config = dict(
    model='audio captioner',
    dataset='synthetic speech, music and everyday sounds put through simulated rooms and audio effects',
    train_examples=39062,
    time_shift_ms=100,
    n_mels=64,
    hop_length=320,
    input='log_mel',
    spec_augment=False,
    win_length=400,
    tokenizer='word',
    vocab_size=36,
    encoder_arch='gmlp',
    encoder_norm='layernorm',
    encoder_mlp_ratio=2.67,
    encoder_drop_path=0.05,
    encoder_patch_size=[8, 8],
    encoder_conv_stem=False,
    encoder_layers=10,
    encoder_width=128,
    fusion='cross_attention',
    decoder_width=256,
    decoder_layers=6,
    decoder_norm='layernorm',
    decoder_norm_position='pre',
    decoder_activation='gelu',
    decoder_mlp_ratio=2,
    decoder_head_dim=64,
    decoder_fused_qkv=False,
    decoder_bias='all',
    decoder_qk_norm=True,
    decoder_layer_scale_init=0.1,
    decoder_parallel_block=False,
    decoder_inner_norm=True,
    decoder_positions='learned',
    decoder_cross_attention_every=1,
    decoder_tie_embeddings=False,
    residual_init='none',
    optimizer='muon',
    muon_scale='original',
    learning_rate=0.032,
    momentum=0.95,
    nesterov=True,
    orthogonalizer='newton_schulz_5',
    adamw_lr_other_params=0.0012,
    max_steps=15100,
    batch_size=128,
    epochs=49.5,
    lr_schedule='cosine',
    final_lr_fraction=0.01,
    warmup_steps=3020,
    weight_decay=0.02,
    adamw_weight_decay_other_params=0.01,
)
Rows from block 2 of the audio encoder of a small audio captioner, named by matrix and row number. Rows with one number belong to one neuron. Each number is 500 + 50 x the weight over its row's rms, rounded and kept within 0 to 999. All counts start at 0. Numbers have three digits each. After the name is the row's rms in percent of the matrix's.
After each neuron's rows are labels from the 100 clips, of 14976, where the neuron reaches its largest size: "strongest on" is what is common among them. Only what is clearly more common there than usual is listed. The data: synthetic speech, music and everyday sounds put through simulated rooms and audio effects.
# u: gMLP up (value half) (encoder.blocks.2.mixer.u.weight, 160x128), inputs 0-127
# v: gMLP up (gate half) (encoder.blocks.2.mixer.v.weight, 160x128), inputs 0-127
# out: gMLP down (encoder.blocks.2.mixer.out.weight, 128x160, transposed), outputs 0-127

u.39 087:510474419501467548459478505419514532567546440518519574492504474489534495423417473455504509443526593464486530559539547547404456497459556509566577629485546582451472547533454489554500495464523487496489447466536482465488471518441363503474567506475464480459502520594489455498424549448479510483527416456470551615512467526519556480582565498521341542439552529516536651502522514482546441442477
v.39 096:494552530495449438502495473529492556443483499489512631499448466468438463525478528446542454401445599537529547489531498539441521526526506464493419505505504478460509491514444462503533353437559480462438559606475466482418517470507471452477613531505470410501510575548449522483479580554458538432513512505539548614518443478424571376543531490591476580503444550535429568505509558515444482530596
out.39 096:520473556647507437465474469479520518523583483556526430462588447546584548486505576424467473513470501511517425434488447471549418576508597499542560542419427546507544531572472520470509461493489532470503528551487508486511555455500535433552512524424470491468482427507484602502508412513474478438529557503445417529487556548495449422411423514556435608348481507517479509516457522566520472489587
strongest on: speech; far

u.150 109:533458448504502526502526445558466472649545529484482456553442494577514606511543403510518579576568496461493502582478432467460460510564448475472504517472567469461534501458605534480544447534386442405601556504558430588597482516523478474518416526596558491510445467416480445548470469423448497495499453526494543516488534430535505440460496512411505529500546521456552491474462412492589523521450
v.150 090:538530540556521528480475528473470543500505566557545524492559651528615536436494494465458571462476523466504574492468584490436452374506464511545461540481447537515483554489441449376434414527446600550496404503552514558487471368532465524560475505513464495454535447520539600510422495384496514494476520510541514445479416480500462479500545438471465540526500502562500602589517475511467437530446
out.150 102:441526460557504543590513527530434488417494546519449534596562460560527517413538426484508464451546553466506562554510418573474457517463462462542527507539505547531689524510466389495518463498492486466422469545378494519391518531476447446426461603519498583513480537446540490571563481565494533516490487496431507537433479487477485539583407440534504498550510496489477520524489415424465454579520
strongest on: dropouts; number of effects: 3 or more

u.126 105:427498473607478569579496525529490466485461550460550467499616428617489461475455439506495540507538393472516536412500577524442515494497475484522539527576511538511415504449436547503584592427476483482516508477490566386483421454528519447474612573581472540519551540477469568526458513545422521441481475476528497521480496455593477547440410495500457561595480444491510517470548411450423540451483
v.126 087:525524439468552432606437487554562514502528508514470441597590549453597531503516519557555525558495489545481495525471532544452521506524526484451452494485458438456448481511422481525400511473422356577456507515513429532520465378514439383570531431527496520499432487475501512449507545510566587462576549510521547504594563467486481581481444566523600479443543469501548465491462446498428473427439
out.126 097:524514458463481550573472408514509508544443505468542447488485582533515527403556549477518562524446542479486527458532573444500461595379463477654468486492532447479489512491577380526467543404399451529582511464526506621467491493545451488445453505501457428549518537472441436625499539472460433526514424527465510540480518523495492585457480524554551509563488526449594458553537492497447553488438
strongest on: drums

u.90 108:477544481507513445471520555527490569542444507361484448489510524554574532456533578583472423554516544523479445517546548393465467492564483521483475508480479432509559514414487475476433477536483566445514439551487529575574629602394516556549514490435515527589517480487492551481526548460484483471421432528527574590344533511536551474553451395413487477480480518543455481492439497495540522471489
v.90 108:485525495556518547511474599504420504482595439407520491498487468512517429434526511549451456538482610500542503586499524515533408517543564539479487410519532477521574455517455515479405593525446488415552368535452466542559551570514478454520462463455467506491532472590470494487545633411412462523548497561410489514505544464526533449512461438498481421454511526565464410541440445536536568543541
out.90 107:438500532500454561428460537588438462539421421503522489571469470549593464508580524566478464589500505531532450523510583507468548491629405496481476485499419513531539510457491427554546477532577522510563446624505504482547473504518529436558410512490511478508558472437469548430427566572420503487460471490542499556456478422556524538581578445551407583493495480412475452536478453437444483452476
strongest on: band

u.134 091:505442520501535447384446462476504478536524519575426521526508456551473446550413520539449571483453519512530497468510450454524411530499429495558487467531505516549551508501380489442431571499637542501463505500469529514477558518495492530534504548503460449476425501430508554463473407543465512478488476559532615385425493485541555466497581445532607425494570595538594623473503503467520581506441
v.134 088:544521358567534498481455467512570515479478562529477471486491453512411533580488568410496569478601527519568576584495550435530453492563418469456559471546425493539525466536470530524483379561413495554477502562471486528483446530505482497447467506583480500451478499424532437524451418412546458528514473595512513439561523602478568527495432485466485477490455654528454434474455476550489536505524
out.134 102:473546442486410477495463426530550419439474510390486526474491488383556526533529439482453482483483519489531402533556527632505502457430462544562449471480511466452492496450531512470490459571525506502546516538457543534616507388550508478546540521434466514499515492575441465604614534514556519548608490359510528467507573467540472462411559526532559508521482493537520430494492601570477451471483
strongest on: band; ring modulation

u.101 094:509508402377560450542563471525487534403574559477468419459502566495436505495413508430524514404488503514529541631428479518538507510508457482608477552469516440495426404502487581569455551492481501561586445518478470462489531465515501535548456570505475476490519460460481461471438474459484550514537562592588581544460460573563506559512485437486511499441523472475608573472553535456520476476389
v.101 109:540475552541462442563540457542454434485542480533490477500491439391635483521492450506547456557493571508490427495492442546434596467386496466509536516471492490540456501471453423463520446403502479446422589495557553532515502593469478497499555465451500501524563523567400485499459513474491606570543515510504571472522518487528375541490409519591435514555471461543543448552468517639527441544500
out.101 101:489526433590509549512479427495465518445498569562535473483470441486538524483577531460500486541457567454446474506551486510568438482565510420574664456541446473548399589518446449441471439473509600466518507465493493478461447572448559528498427450455521443518483485452431581513612387499568548540503480450451536507465557442524544519441442585579425467477466560528437524525512558531531476556494
strongest on: reverberation time: 0.15 to 0.3 s; distortion

u.29 106:522390503559489510535568530453459562593449477513547631417489556472467443457444514485547481483481524532513463545575457502490540559517443532491531412452579537504568548474498558400519581514528510539476459452545521443426555525463495545589437506507437548475530571527554567515440466435497472457360390515501485472445472566452543484533574464555494461459551429458540407519496558541445569525459
v.29 108:542436462503483356588492466449448504440463444526416511470570413497508429528476517526586517539431534560540560544509573496459466542461439497486493459474591518611553527533459475416451609548450426547405506553484491473514480500506477525505568495459489635571519522445499569585520533474524559438432522474484422539502519598483530482475517456528502497434546508491487407519382540519528552480478
out.29 100:488487529523440523473440538408409478496503433521432533483490417457564411483526528474469459559457431486525570553565499462458540562523503497480429490483578587547551512590423538492537545453504593551562424479559527430521556507473491532490468482512438459583515492397543558489490529530505556518501470517492580440504458478507490525512606483549496412353588508542463536434415517513504524607397
strongest on: distortion

u.93 129:475558441510490549519489470536489548405510556516470505453413429504456515521472534428483465541526523523475503547568517496524456426504632488427523442406534537480534462511551544451548475471592528464536566504589446500573484552536527413497518416459595504462470531489468507511447420511484460521480536521478566483373578412493649487517423500520551559541550530437504486397491604546548493435444
v.93 094:473533468446552660597508452518474497528449504547505547473479532496410476585439536471522525585449607517456413438495550528552481456504581556511477473507540547498521483468517477493584536479611535475484462513567473477498477516483516432529433395472570511500453545510496466594515542418466457514425591484466546539440595445541458505500436543384513539418439496491439499432518582522461486418466
out.93 103:492508503471566486492493621518410454546473467482550475567469484508410492527518543569450488463485528567579509531426554527592409600570456506565556469514481469564475528529506514532491487490451508484342375540528504440471484483470409486472456522528537505445431503501579571553490601487410444563459496537433509508425540540487491521407615613540523517515457507485518518495489425452465451493497
strongest on: dry

u.107 113:499508520461544549437511566417430464506520531492457507527535438522487452497430437533419557560502535519560442559466421523568387501562432588450577506463556452458454536396520558540590490594459529535528568506529538526607430409430458530478451438602539463508527529500560538449515413508456465568493524540524499545454540455457451534490423489518495516441525495533571594492471451450496523549404
v.107 081:544478378496566518404497478501594564489461513442596577463505505466450448500507547392448484469499533437502488466519480473428573515590523499459410487480516567525520573539602450521466412487494517514443558534449576544462618516506469457521471541570513475480476530590517446484504579522528517494504578451485531537429556508515420550444508479521383468529513592518471507428513446515359449517537
out.107 095:519531464553523567557494384488512582478436586521515494425462493528443500554549545603426482482523532414433538480434473529466513504523514399562484583443493537534511532519586505460397484387501527604587458433433410526464511531527513578565456523549500460408518485411514514458549538399583497525568491464471429444501579462565433506462542451485521530455539526445493544498541471463517502508544
strongest on: reversed; dry; dropouts

u.47 107:456584373515527550513540532468498497436489530477541534480470502585439513549536503429466569527522444527400545526505444508533576556429540431509522422401569515554559515513488534475420459576513486468549457531511472485590550507545578469511476563491462509459426473437559471498523541551529446543548482420432386413422516486562488542475546365559557427550463549494504560526530399470508548504476
v.47 072:467545504499604494523476435484491455589498570495516461510550484534548577503550517501422534488503496473523468503528534528471503429463401477486502462409435467576485485542514531402489549478599385507463474566467606498531533466578465417493471553490494518416597547465453501448529526415559501576461457490407510566525414499544446424487540553582571415512425617522525424553561489487520462473471
out.47 111:562486555539551477515531564517518466437411507532509513467379541466489522488418483442468515508490480430387510500518518570585543457516549484437426555484535481421532603509498548481436463471545503507537538624456511447527501400454550554410504484471492575480500456541546450577529516521476352525449431432517483517442517598506507548514531414601483468497497458588615518568478529524475458505510
strongest on: reversed

u.119 102:538560541574494549573387570540444436511533543441575479484504543525534429530531563480519564534602509464497406433532433489481484498497488470522496428516509490583418516455544500565491487505400477463488534468501471487588464470460522462528404475432484516534504517503480525480662507544621468452392485561555450503451482539505520481504417502496518536469422492456560524599492458549439531525365
v.119 106:490559564513406435479519517482557523564425460463530638504409488524481448390512498523446552495479515602495514471482550480508478492428519454534523498499494538439493491549481506521594414361499584509495463532475441442554546524492436519507548535471562461494488564489504497577487542529542555469482514511588515543490479499485516392501620416519440516496524573562388444482487561426402445558428
out.119 102:546564489458444453492574493513465563503501508435422471540498535465554456502429404487537509431501519514571525521436556440382516463530498560441518440484447487472544487495495513480383546506598598493463571446439533485539503623568489578400524427566483528422450427543572473485471496470488565469529505479470586571467559505470548546545563511419546403570433480494457462452568530499515544558493
strongest on: speech

u.128 100:428490437502485533511491529544488592500588643456476530361468479482553436581552515574473504472549473476442423440484572476577489533546477515452464401558509469531506498393482553496441382482458546469575497520469486585468414445514500489495495442551565540500568543467499533570472506534541559507596448490554544472450518517548409430522523429518482538486516482459466467575441403549505460504549
v.128 103:531619520465553470431487526462518541479477473481459503501533511441496475456469583553553573576474518487494476517516354444490391500434449542404555522548538568498470480477530512469458489513459432494506470486444505452440463543371570419411497571541495485516360492483506524578519578519579543513576542555514459528531525531515512541462560529555453560460631579443470523445454477519473475535431
out.128 094:539494505539412476470469507438453441473525540518474446482466452410489492510571555526454565460518487541485489532466552424463530517539469430476465527586503445541448540405404512521519494464418501583466547514511472513546535547588477486411567482537509646483514485453559601558554541474632638508568430400508453436463506538471399543511411556489514483493523538511466536428474461525548511471495
strongest on: speech; telephone band

u.11 098:464479531470514512509473436431459572458403533451468499552487539557521467456488467469573500497440493515512485506531522501439474507453457446463529426554546470435457500599513502509433587488536450436430431555437535569476409538516505452529439501496481433455490528479508535582425593515472604466569488491491524489606536402525622576602486582453542540479427500448469490540486566524550472650513
v.11 111:514514447574546521542592452458507466431540469532496491564455514597460549568460515461391540534541556584528452509479539569465506530497478543423440553472507494470499439556483525396474535513580491656431466406494561439536523501421552560500476500463557507467505504569603532489438532497448473531521473486500520448518423369410474493550502503413512486525472487439549556531413415495442455550506
out.11 099:579499578540553468554522557506456512425536529469404509499415452554461553473498463537466458498473548419498467549547556452445492494541471471536493559514489456519469434506583454470497472421511459617476588396476454458502500476530497442505472483506535449506512602524491528475573531486551534468466363500500542579545442524595354544543509495542563573545444533466566459472387447540486481598455
strongest on: dropouts; band

u.26 107:508518514497472474503475478425491487610520484403470595439455542443522527510459481537599487527467497533549556560555481445439585515501447522531462394516527445562551595481464535477563618545517466479405413540484483552512509544503450442560443456483530573473504549444575572478498529390452545495398503436550511493417513583555559479490521473479481486418558424489427440532534562529480507510401
v.26 097:550495423509484445508447476497508446509534581445560593502365421528462497581490507525444527525451406449508513525542573496503385466515475504526564388521523517479422528528456486457549521543437455548421512556516474534541492518626462523442510514445435461492564504448512470561482467585560529522564523541525521516526517646557414538551535523545514486452509474516501511374453431567516492400518
out.26 102:477534481482471457416438462444537428480531500547499551537425576496517386522488453522491391516424547503525548553459468510438539565406548573495441502426585546445527558518495519496478577513470503478563405428571561438520542544528568466562498572488484467555453516493480566560591541526533484509542479431415553503540505516513515440562523528529512412478485416587522504496405532544456376507408
strongest on: distortion; ring modulation

u.54 100:468455429543556514437514587475522552518592514404586438422392434486468463422513522485578570466484475549486429523579551485511541444491534428469405496478547516427457498572545490598487517547457439491479541578540557436586495445475478477530479583439504576554480440545513532484495488457542436507486504517482449479440446502470440584504523451463486419479504524538562618543554620503453539456496
v.54 107:537537549421530375609536462452520446481496491464536503561589539481596513494443490559454411529498565537538573520454541500493481527535421555473564391497486476505517458513458496469490460470568481483591489457455468468493491557468546549435527429557512408434534647548448531486485441437375509430553386539549579496574504474489538515534517464551533542519497516588469419511520463465505486476465
out.54 103:466584493439511504441617563505446493467490456492499550479533513544575563588401487474553483570499501577452495472491538500476550444445422475423467437485441437455493525464465395571561606495514562627538475397608501413480481463528477429533436440574506518494431540479468505502499538473481533523482517379483602479558529509462470429461538490478513516583468460504521532568527546585523521493472
strongest on: reverberation time: 0.15 to 0.3 s; wah

u.147 101:524477517556493466544502499534500499542413498550505407509513545492566507556516558544426512513532498513468486493440512507547547496492429496491541436472477560413538517536467452455545441449458547484497483486407585522427456528441507447459516419564530500531572545506389540412510479516573542506502451508408598572475606570433498532500323620478486556456413491481513506472528589451507439581542
v.147 099:547464596537631454420579524534465438473453479559531489528529519412555517454553532485499420526511451445524484420553476523521459428479472523583448572545468539433545492540571509446560490497562500458456485456500551501512419499482427497507475539388435481489584446464517516434451584524565534582415525482473482595447517474506578469455460482578517507536582415514586491503505506537415396552484
out.147 096:520556513463599435453537575534565490541486524576420503477498549451538459569450416586534436412549446615460597524392535536489562513503482577473497527405448465428535473541558515542407500491470511476510375539473475489488436515505485414405538469506509456503561523501467457465412508478503417482457534506480514563526496537473542552498593520461509569557540513564615436476543490467508504438457
strongest on: dropouts

u.105 095:481523448531564499507555513535504491449493495513440488498451546414543580570507471386472403464519448523453532545371475542535563500470474518531529510449496494468605479565647461564572528573497534581553504489408516506573452454456516517396437564456550494511486476439506504504490441465474483495566537449414558534493502426508573530405467457526496415536577432462594606520534502464478514522485
v.105 109:449460409454596457480546541467423488549463501535519409601513556507481398431519450388509588409537398490462490546564556509568481492387423501497555553521520473594521486528518521577480500561537535606466456481477444464521507493511432443569454515535525483407557539535519466478454446520559456514623483535550527504448523448524547500524480540462502476464524407457540574487440555472535520539546
out.105 105:420528483484576510523493502512550513526557583530462492507502502419481555436463463504494551427511556599505437550451503495459560466479472462530551493487491461634489471536421485603509450580572501511454438513578470472487423462431532498510461483528450460558577518382507558500517419462528361523554509551463465567488431482501451547525565546472459517376521474413619532509509598450504543507464
strongest on: bit reduction

u.157 102:495488551533510456508505454594526518479469554487498469546510498374533488576598590527439346449508531464516441524467445448544564525470572447472505521449544588481506439485478522374521514393538498511513452534434561471516552494539521477509518574532422458516472472550471506387494585528601534426407493505532536522534541618536515558542445501502502474558414481523450423515460546509481420484475
v.157 101:448457515562586507459555597580450592383541532524532448521451615361435484544532579544443470391467552484484506544481505539428542505462560500603479608522413548481563464583491505417564510447508587462409493431485483525537557502461500388494511456491499476455514513488489514442478519499525426494482480508476539480459536541494516549573433485528470550536458441478509481507473538540437429537492
out.157 093:547460502493607429461481494461496542507473470481532445503479605383554498562588497574437473468491532403460469545395519548413521479501488558524454550422415486458489553526503443467485542361554602505529445540470494492579481439448479518486477488439434498549608554540509500487561527536535492446451466609511498491598485547435432579484502464514508569468592452538556512554504429469530483493510
strongest on: dry; speech

u.156 101:447490517525489521502557501562453403506501492413509457500516540355522530456560636489498520467523397548507506505457510547510465545448526469564511433519439509480606414467488427477524489420576456494474495535511544467413438564498475517530494576433439408474542547554532527413493521589536528507560496420457553554489599525514514604619473541485552502498460450517494511496473492533396456558435
v.156 079:481498524578471504446394530417566515419492590441543567488553491431495609525542519575439495495406486420494521457489510465501480591493516542505448525495486487484485518546495463505575489383545441435502546403476446493396478482639454464518502493484487520511539530510592426469516612503488560454421541535480613557475562493497463456505560499567515483581493478528530453531539503444439413553457
out.156 090:507462473594566497496534524570403588481559434523449511610488526486540534556580429474441486510566574359509470442521413514452480481493511445560556494463471527419508514596597453557589578530511465395448571460475435553537510496455520458459502490506488542561511475457546451488526486548566563510503469519450560545461456436458478464434427439576525520474485493408522433511456455456580506526527
strongest on: speech; dry

u.138 115:549491560488371574516527536517530553455547493461565638489480468522507469483561546467549439497511520526513425529528506545480533535428508496453566472478468561496475465487439400467445492382576520565460470497418519455511554501546549568521531546431493417495507500453536509490608495512457468480516493549426536489475571550395405542553477488596528444502462501391354538431484468521556473564523
v.138 081:458474634459565535451413491592413480515492413518496488492523501476524548495480505522528534550481502530454464490527587528525487547552472589507508512502425425528473477519512484437544538543492550421562575528507578549455490581576511530513420485484596389467577484465559425529530466509514505351393499503517530479533594479485510408441491440496499481451450557519568406506502518494487554462376
out.138 131:475577448441559551606494582481546542488482430558538548461558538603547591508609521487452503420560549433447632614513457531535500509485522391417514477461522567498476489474452484541563534442466476469596544484426426501568469535537477479502481420456431461483492493431496420552506451571440554478500491517427426428522563510537480462572461487482433492480495475511485571520453504447513500493450
strongest on: reversed; drums

u.15 089:418457479505426477472564428477480422448518558549475507542505512464501450412458564569577542607535481487477423454437457514531474506500423513581448495493536510493427525523539510599521496462616467476470452483548493563499549519490432427505415367521480564538532598496584525491457440411493552491499503501558559579528415494520558597457435485476456539452491405566537557490569491503564480545520
v.15 096:512489487458587438458541562461452539498524416535456548475426550548442447558455433458511457508531547479460396531443443536571463513520480487563445551464499523450590461491454489611518406487551552449554529443506489502535529473462405515487535493409469529486639525431551388531370499474471528502505560455556461534493505559482497588458534460530535544516486455558528553614483581469493495568446
out.15 094:467479417554420507506377564517467561558537564547528413407503543444593417459521488478594515440490480500488513506501466502482599501483435516502540489510476484511590505508511543580555461507497625382500462560445383488576443460559533451420475479476473571434502599531452476514467510489532482471492540503463461566479522538535506568539438469476466557522504561568569489471485610444466526426449
strongest on: speech

u.20 087:379376557546486448471580565441507415481500533474416483427461489450488528499491499540559507427523509484415579524356502558496478537509550622527516468528461542426511440470588463479482446413463542411554517552521479456584444517363533515529558503570485539508579550564489522475472489518511458561494468519479540456435490495474470548442519514496523511500485414592596494551531539528539478492523
v.20 099:585561497499503438463492545584549445396510427460522461470450489487543423530458508585564435517522429461522489514421455505551448507408576423513526457497522473469535460559550525497523393576546458513536552508478490565532512454543492550502470540556467388527517445452471537465435515454533482542465498476509527443507423422530556677399530537454536506449538424591532531511477572513433506562550
out.20 090:490629448538492514489509447547553474493585470556529471516495578478502519494491490590490460397540525502600482544475519466478470461543445492530495520526480453606524548586498479574510514487500436480492436503417425453455482537609532485386499499386505517429540572595556531508476469435447463550550361496494450482490404604421540449523483566458546517462398479507548476474559488473508506558504
strongest on: distortion

u.1 101:503523456540541486467493506474543470437441615429448530431533572510486623623564469404523494563534592564475461505497452542518559455457492519508562468584521609487484444493499464491498508491534501481564490468491509525514497541448401401579494541413445521450477530526586468429525518492443523442571444474532540399552472465405489445548568471475513476449477471482448544600474575434448508449552
v.1 109:422561502469492456564532385517473429506481418560496463483489490428550536571499530563538576481519521476549414439465516493475459501505578423511446551421443496501496489461510418577448555420493425501506522485443450600576498501430484517487445499426522476443497450519591537453418470470583501507536503457546613459517505536566503571465532562486551485567588520516488600422578558418562553542477
out.1 109:447470514413381474424565456546538568495447435542546493475437516534457569514409469513594498415517541539487471465446506455425517478432494489486515478467390472504481540442517462571539604466468442600468469532480537567495553465473580479495514512446510460465501546526516387537517408531528587490526477508460515569418476510550556488493573472548631472553469520498554597530557468496587574448479
strongest on: distortion

u.25 121:519495613519505457497514498375478588464466492508565512480557541431563420503500596513464443427537417537490530529479492531469519530473479484502536545520363546417582482481458500465519478420526449578475424497416505567452548528515535498426633469431425457530538605485493472533593507524505504464495454508425593539483516583484476501491497503553520602476499572587416489463458501481481413514512
v.25 072:557481471527529538461561459563528437496553448530496460514549527468453401491531533385479609399513449441510384470506487518481583548507553403486547524428521444464553546328509549429458521458514530563527515480542526552427473546506507455482489611487540548561547457548586500576463451459397395506551497602481483550501502480522450503480429510524462558508479529489514491532565492455523486534546
out.25 111:513525450536550543531516479460545586488492543550448573530468427556454570564552409420439557507527588392490491500433512509487550476507487513482455536437543504500504627476513505471492464514472579468530549517520498529524461451423431500523451550555541554490513479520540508447481490445442398560564412395534376471517480516500510514468487392503461483522543449547657545456574552479435564433464
strongest on: reversed; dry

u.133 098:391509487474455580450468584561555490577543508531469474437422495503524511486559527548518521616522509402442451469539498493453434503413520432529468484500533442442490579536522500522398554555523488425430547540534566486458495571425425504517523468434519539450522471449425483621479511487493396516576500532576483543563438504526479466573476564422472450417541509505476573436522622544508497522475
v.133 109:548503415552518526492478498554534512499483430483389435488441492548492445527487428551586453538524523490476430558491473492454570565558540434468428460517454486451474435473509484565515539510448473519580567429540425495569458573485536437462448421489550529573566450473441509565484487570487562465508496448558391482524567470576491534441627535508582429528412433538560496576529509570429564486449
out.133 093:471593482492405454409471512455492522578541464512553457559422556425496425512488532534509548464506461474544443518559592451417588519556520592483435450603529540504529486511599479518488437499480458451434439462510494497570521424488487620376470485405463466436510558521532420533554546495486494521479540527547472521560485505503504518505477457393547440608524553514530461409543465518513525584515
strongest on: speech; dry

u.142 082:528551531631485548445466545539472497519489542506485520489510456558580477547480443527471426538508502456464614547549510527504429546453456494550460495463440425367584576523509339513506410572502488503431563449573471532591474524533433456408502507430506520433510465451484565566493536518550570513446497487438493482450541418478475452515432537493504608510493510554530457510504455502535551493389
v.142 078:575606509478576530408476353511563487475508488488497596508504474500582493453493468470486539489488522547466544424434481544479539440487490548423433445490510527536505485624424469454575475486492565456546531473522471499531493535470574392443550517484473462576459439496510500567508539493567491448466488468562523462557391553608450462399550517461479559467486495506454477503522522407634515517583
out.142 068:455433375482572387549560555549543557468432465376472482519527492469437534482457543431507504543530481477526457485557500544536579447507525502407608435487570575475550537463538499528439529511436488511617514485348471470418548540535495499449480502506433476489523436509443534524546511481455498546544417578507509551569587514524494492495509522570437443551504561410514439485517498494450518572554
strongest on: dropouts

u.49 104:452530590468478493518488557485496510440540492494595506437441549567443449454471541425530460438546488509506539571414550600576511536453598529554501470572435379465490504495427537564487545504474473553513529524452495444563592472452544499586508476521482428448460472497480423458524512440488467537552443426459515471556423571504576486458548384520515485538575512522605469487543422568444461537417
v.49 113:549502517573454460611551508525456529438477585504536628491516507451498542469438531511486505505491550467484540550484512627589488513372590507446464569437387551475488486500513540538430486465538448537447550502426503371505439464465502513506529532501394509564420525480444505517465444527435494528456525534447511516478524507553465531486501352577517432486535466532555607519428449508530527534475
out.49 105:489448416473589569531466527514526526546463504503511598500557492594444449515562524565462580465430449605482456485584541460440563536424493583509460524477505533458388549514474524438508461528560421495580535453463550504457456530455502492508501391528450522621468444458437547509567476488440533516500405502514365459471540533563539545582413561410490465469484474495563472481478508492501510541543
strongest on: reversed; drums

u.106 105:564561500497444421442483450536469424501505525496567437446548497519469471472500529433471528565431460451434581435556509479464520524533491536541441541475535383393511394539485483519592508496574460434550617517479508558465536437523440469517442583536532513605546545489433460516507593470510562434478460421543590512528496541471440526523488478499514439417538586454541523465615550520478454536446
v.106 109:471492516505562491593524513441516583613466508541519422571506406464428471529596567508455505513572529527553425510491543527449517449514539533488542474465460504395525553455490549445525470471544441508419488424412413480559475481426479512610511438466530470468459434526530574527510543509447463526532589564481354395528530475487523509558500507482487597559512408494512515411501506433528487474571
out.106 097:563436497447460476466517484554611528583467525541413465418508537458478555522515524595571566506540413472464481551591433522475548491458467402486521519517538448516481453491504517475587499569444412519598516499441541485593400522516564493606523429490462524568550458483396463489485472516478484487505490449475549534498429487552402481495476390451447597544409561464551491498459517519555563516524
strongest on: drums; tremolo

u.40 098:592507496474513492496517582457451513381510424442533450500506456516472528458558536422498541430602527432467481423558436574575539542455487483508491452432572496604423499484512428563446510504556509504566550555452522472565564536515505517597471500579485612557527440460452443569534450492519459505445487589474417433439491468514433533519461451493523563486464458450552574512551474555570521421439
v.40 086:468542379585505461491562466524504464565529466455443499383494494532482582559407532480433491507475500465495574450477596490541567590495511454511518498479560500484347420536501539476419475487594528385464499498609520517576463493507537569492513491455499399481527516521536513540426508473467500561498431440415489455513460467497486432470468543532508524539560591609537514476549572464570492469547
out.40 099:481558597575509418591516506418528592439549540528497494463423461512491528543463581459539468377462578425454482476507510489519494552510497515429433487494453526428469508509584472433447457494555536526519540564441526475513561584488558584569482501498403562514474488464509515503494469481547412588447434433476450512523468504499545561470496483372420494588591557460520436557507589524446469461520
strongest on: reversed

u.158 087:387458459508566531439504502531559565505463497532415499391470442501480503448446437495486588467522449503496482533470505445496438536451595505611447467543566464470523491534508514506471596468493587531465532415504461478449555440530467452501570479491559503493511355421524462512436528470496457492515540498524441566582440442510479522528515494438490500523547557425616541474517634576505587488596
v.158 104:529469484477475454473610529369484521394580487479555481503527500545531516528419469523535489445501474567436473484490497576583505575561474559531546561487456440496567561472495476526459545513510600441499608501508436551460413493451422484503503511536465445504507624533473491494385571438491409452437486467474483499503407482472597558446515537416402548450536494562477555517539585497544478486511
out.158 095:509536506522483432421565506462466459459490550534448463482496464501489434506494546461565569494473541461464542411491465483543474508559533430564549559459433526520519503445437484525455507508499472486576513627509449498511501447478476447527464591585543513578523462608441565443430482457484617437446394466511569581419502481461604387420480539578477543459476506545444498568520572540598472474520
strongest on: dry